Rows from block 11 of the encoder of a small masked image model, named by matrix and row number. Rows with one number belong to one neuron. Each number is 500 + 50 x the weight over its row's rms, rounded and kept within 0 to 999. All counts start at 0. Numbers have three digits each. After the name is the row's rms in percent of the matrix's.
After each neuron's rows are labels from the 100 images, of 14848, where the neuron reaches its highest value: "top examples" is what is common among them; "peak at" is the part of the image that holds the peak. Only what is clearly more common there than usual is listed. The data: views of escape-time and Newton fractals.
# fc1: MLP up (encoder.blocks.11.mlp.fc1.weight, 512x128), inputs 86-127
# fc2: MLP down (encoder.blocks.11.mlp.fc2.weight, 128x512, transposed), outputs 86-127

fc1.380 098:528471491432558522505502398541627472492441475545468455437429555486448529482504496565531453408463441516423469491490451563526458
fc2.380 104:308522514514491517494365481520467466484495509522503503415523474516518503487518511526495523464516506472518513523492481504495427
top examples: Mandelbrot set; close-up; warm; kind: tricorn
peak at: bottom left; middle left

fc1.21 101:533494470457655588519542560531441474501521476430527549547459415527478434435447496452431504469476429433504587431478543519527543
fc2.21 131:584544511482506463526714496536500562507519558537516505590458528481518530500498539521469535531532439543523489557492485481490564
top examples: burning ship
peak at: bottom right

fc1.183 077:430574478550585537459505525520571471538513509524583498559497456488561451524475492547489562621578407506524408542521493506454561
fc2.183 085:710476507464500511473582483536457485467516430475407494529525505468451559501470532483606472505433543539518507484503544508557555
top examples: Mandelbrot set; vivid; burning ship
peak at: bottom left; bottom right

fc1.246 081:443552454509537513486397502443483511529593510553476370555458489443393563513497464514433469457510471511533438528552490502423598
fc2.246 087:730505471488584438553583494471487490471484444446503564511530506550502412513463586509492456537479536470448530475491551506460544
top examples: burning ship
peak at: bottom right; middle right

fc1.201 142:484537564497507454485556494483491592416527446461464477512538460509517575516507596433446499455490567499562560439498502540489436
fc2.201 098:340515492484448448426422473565584455541439525489537464426509517491472492527528442550500493496484436481611475559461481565524487
top examples: tricorn; grey
peak at: bottom right; middle right

fc1.410 120:490581496511577563571473388524494473489571449414490528496527499458561504468516504503498497539539517468537557475531507530548538
fc2.410 101:259508489486497492485347487511481486488512567462465504386497514539560502526514476474513511451461511515511521495530479526475411
top examples: tricorn; burning ship
peak at: top left

fc1.289 088:484486536406476506446455448524552474568387534442484515494454548440487520462421579515558398588533503424485530476462535462506562
fc2.289 107:331522429491504477479356498488521500486516516532531511443501477527523533522539528520478442468476534483559523518461496504500406
top examples: grey; burning ship; tricorn
peak at: top centre; top left

fc1.227 102:545555479462463524520505544645506529548463529584553574342532576520507519534537399431514491457445551420518422475548531571392477
fc2.227 103:252524462506531533518383455496528527472463510461481547429520492470519490531519523508498468494505513514514513507497475469504405
top examples: Mandelbrot set; cool
peak at: middle right

fc1.243 089:472497545471484477338459496556485527547546517489448535521524471529510515591521440437525530640393511510495602549534467503515462
fc2.243 085:410583488460506463555503485540511539504420468459436496528481457441492442432451493461520518456604544530453525452494493486452432
top examples: warm; tricorn
peak at: bottom right

fc1.146 077:447576425560509514519498484517571519482499500483607459501484525545523421502480480526496557516511424566529515549478484583591598
fc2.146 082:650420438492561485488640538474435513493429510445413537568454431506461513492492546479442513514543469512517440465555522510419544
top examples: tricorn; Mandelbrot set; warm
peak at: bottom left; middle left

fc1.121 100:550530523550509531488443522437468561481456448484486507490647441554540436458445590483594555545508458600538434504481515492473457
fc2.121 129:623543496444457470494499536581488516525562604523511480538458535482520533575508517436520498505474542440531512505459475572523624
top examples: warm; burning ship; tricorn
peak at: top right

fc1.49 096:452465506489486568459500561484466428495524450514520496539519553593577508436452464508453603451543491508539424517481521506586503
fc2.49 091:580539525472500524480643501496479605501512566544565537537559474421537544527443496480494493574457508557505495486509467490518561
top examples: burning ship; vivid; Mandelbrot set
peak at: top left

fc1.299 084:521462535545610440540588488426543425472508493498570542506443429467491556568505525462478422462458405457378493486476498528462418
fc2.299 104:596517470486522473553647517533465574550486439511443493574535510422485420390503469492554469449518488541482512500537555431556476
top examples: warm; Mandelbrot set; burning ship
peak at: bottom left

fc1.403 099:469474476492489474571458551492533478491557551446561418584518570501505547530608505474577443483373533554429494536482441508526462
fc2.403 089:615477465510493490521639473491470553496460421550482522604502416495483420389464495491567513517607494434500517518489508538461452
top examples: warm; Mandelbrot set; burning ship
peak at: top left

fc1.29 091:449472446541418487585450464513468493514520388507592452561493474544531524463345545549422488472495463592426509587457501467443480
fc2.29 108:277518499479483495471349506530495522486488526509475545381488453533563524495470529491465509450460507521510548551506491500533409
top examples: burning ship
peak at: middle right

fc1.153 102:529530461542539493562471507538530497471512461625554494495519497514486474502464505508524541433442525521445498434551499589490526
fc2.153 088:325476501454472532496325468500460487538482503441477497402501488538544455536525473498534469463562471476545494560470528513477375
top examples: tricorn
peak at: bottom right

fc1.422 091:466500449559545567529508571466451558520539512407557402529571466523479565454446517568513491554533438488447483579507558504475533
fc2.422 103:723493511526440519509609542499490506494473492502472517627521479514492477473541512509539507523502493512507483469502523459501594
top examples: tricorn; cool
peak at: middle left

fc1.291 099:451521437510547451548463480519489508490474449446446486540588519578486482435441519472503560578519440565580495573525541498543469
fc2.291 120:708527559499430510508638521567488513543547552571494507571488475491485517529466488518549506498451547498477486484492503501455569
top examples: burning ship; warm; Mandelbrot set
peak at: bottom right

fc1.18 083:510475573593570591525418524512461484516510542441410615503533489516525570522497469483448528552482535550534420442492522437554464
fc2.18 097:514579514413536385498430516610493473492584472546505485527433473499547413502560503454437546454489494427514591533465584495478403
top examples: earthy; tricorn; burning ship
peak at: bottom left

fc1.102 095:529439560497633535496525471574497518566527599491572437411519611533442518526445395518490477482542601486456547484484477509513418
fc2.102 097:333536455457469547496412458522451502510444440529539514403487426523481514444540496499498560508474499478516495522505515489535423
top examples: earthy
peak at: middle right

fc1.444 082:575447477479489490471521531522471549511453476446590477498513605515547516492524521465469470425486437537493468522422471473507478
fc2.444 073:459567529371504504555465502488499515487511589555511472441534452418467548586412553479469522545582570401505526479594466496444534
top examples: Mandelbrot set; vivid; burning ship
peak at: top right

fc1.14 107:583562448507420555525487482527467546516518495561539393392523537448394551458431567547503556474492465490519502553459502455532541
fc2.14 103:314499504505523528471388477477496443500451581512519536430505483484573542508511480527505501541513536491505520504459471542503401
top examples: Mandelbrot set; vivid
peak at: top right; top centre

fc1.294 088:550541466542490486600434530407516442435525486489480449652380481469378526458487523471593484524408472549506455553548458506474542
fc2.294 108:690496476482512488544656496524473503506484486510508474605513480469508462502456515493552474480515461487497455467491556497474624
top examples: Mandelbrot set; cool; burning ship
peak at: top left

fc1.116 102:461473454562616475598436615466524536483477464500517504565486579612446474497472550460504568520527418543522370509480498528539441
fc2.116 115:696485546508482470567665491525494498520519500501487486600522475463485512468489485512544505549487479475482493445507549485488598
top examples: vivid; tricorn
peak at: bottom right

fc1.191 103:498438482475497479492497519508542521515452481513430587429467438521472519496449518455496545433586464545500456502594366402504482
fc2.191 107:307530515505464542492379506502468483499440493519490526397526507496525528483487518492514502499481501515488536534468462513507376
top examples: grey; burning ship; tricorn
peak at: top right

fc1.237 097:510438484451563547492511435485539565464538539486493542457539501559473506463486417453483524508513475536494508527413540440576495
fc2.237 092:526549543455462430451479562610395482461460556523473466506416430463535565468503575454514520488501546502537544493530493525432494
top examples: earthy; burning ship; tricorn
peak at: bottom right

fc1.252 120:453476471545508493480527493564512513466533469472472534420540481535479504540534451425414551446465547449414567479512528452497457
fc2.252 096:294542550504494515499409508475507531502486436463496504421546479573495511541517485562515460533485482540525528543501476490549384
top examples: earthy; tricorn; warm
peak at: top left; top centre

fc1.67 105:449567560438437461487437478472504480513487490521465482468531505472541504426506396482501446463503465530524582519568542402474540
fc2.67 112:355504462526471451484438488488465498511509458465507500443532454519477475520533470482512525528530555456472500495473492508520358
top examples: grey; Julia set
peak at: top right; middle right

fc1.100 086:430563402477455495631429544435524515409530521540448545545574491512436579478593546486477488526499463576493512610479492523500567
fc2.100 097:589508539495539469442608499463472570535524478535528508656457501467516533446484527408526517523562481452476518406574516489497548
top examples: burning ship
peak at: top centre

fc1.202 106:422484499531481423447532452562474498573520507495491527531406551568503350503519597476556474531488623444441515508514510450535526
fc2.202 096:467538460540555530457565482555481436433523400494492454613517471452445517432472417486579531487557451547585423444451521504444447
top examples: Mandelbrot set; close-up
peak at: bottom left; middle left

fc1.95 101:493486499542501567543491525411473507520566461502494445511504542505417545439548500483445543573397511548446415514508510558476461
fc2.95 110:350532544397447453537445483578494532581522603590482476414423468511572511487465519447482492479521509414474508542451448509520417
top examples: warm; tricorn; burning ship
peak at: top right

fc1.482 086:486579550548511522485513489523481458535571564389536438495594484514530510452499417528459518451468518482439531527472514491482528
fc2.482 101:303525501480474509487332514504489478523461516508489535420512508517518509503507496513502489459512526463510525519490487527528417
top examples: earthy; tricorn; Mandelbrot set
peak at: top centre

fc1.429 103:482524588490517483412528455458438499479396520424495501475491605404490400554536558536537469462522488511488467456592475529420519
fc2.429 113:297497487449514512471381467520491489476489533524531495386498509495511501531534479504518503504486545487486518544465471551500411
top examples: earthy; burning ship; tricorn
peak at: top centre; top right

fc1.244 092:481554470471473477460462455576566495537491484439394492528456559499555516534558482491427528554418591500480502520478455415473489
fc2.244 111:380507507475574475501409569458457519443569518482489491459503469503482514553441567522453469502538532461497569499470504484458418
top examples: warm; Mandelbrot set; burning ship
peak at: top right

fc1.259 078:502350440537486445571532519466518480415449491406505423517476503401490522454444488474505541476515488568510480496548511533488466
fc2.259 091:700515514510524494528598536526506477492568491464493493548523521491493472498500542450498475510472513442498473468536527509535550
top examples: warm; burning ship
peak at: bottom right

fc1.17 085:484458362629519525500517520428469556467544479432475530549536539597481534598536431508409537490527503480526506562450571538462514
fc2.17 098:685453595454505442587642512455557535518489486520425499523478432500465417469442524475435480530538481541458492487513455485459524
top examples: burning ship
peak at: top centre

fc1.249 101:534518531425542420551524536440432451468570514530488553556534487510489494470476421379482436579554470439489482530424479515468463
fc2.249 121:694514500566461492512658495546513519513464457500485486607494545453476498453444540554514474476474467553497483496519514462508601
top examples: vivid; tricorn
peak at: bottom left

fc1.56 084:538544560508469599333452554449452549583481527490495530450546475557527375472516440434524628442522451499542510470480455518532483
fc2.56 085:475536502501527455521454594607442499445497479485453523484469512484481491462542483560495476496508487494503502500522588466548398
top examples: earthy; tricorn
peak at: bottom left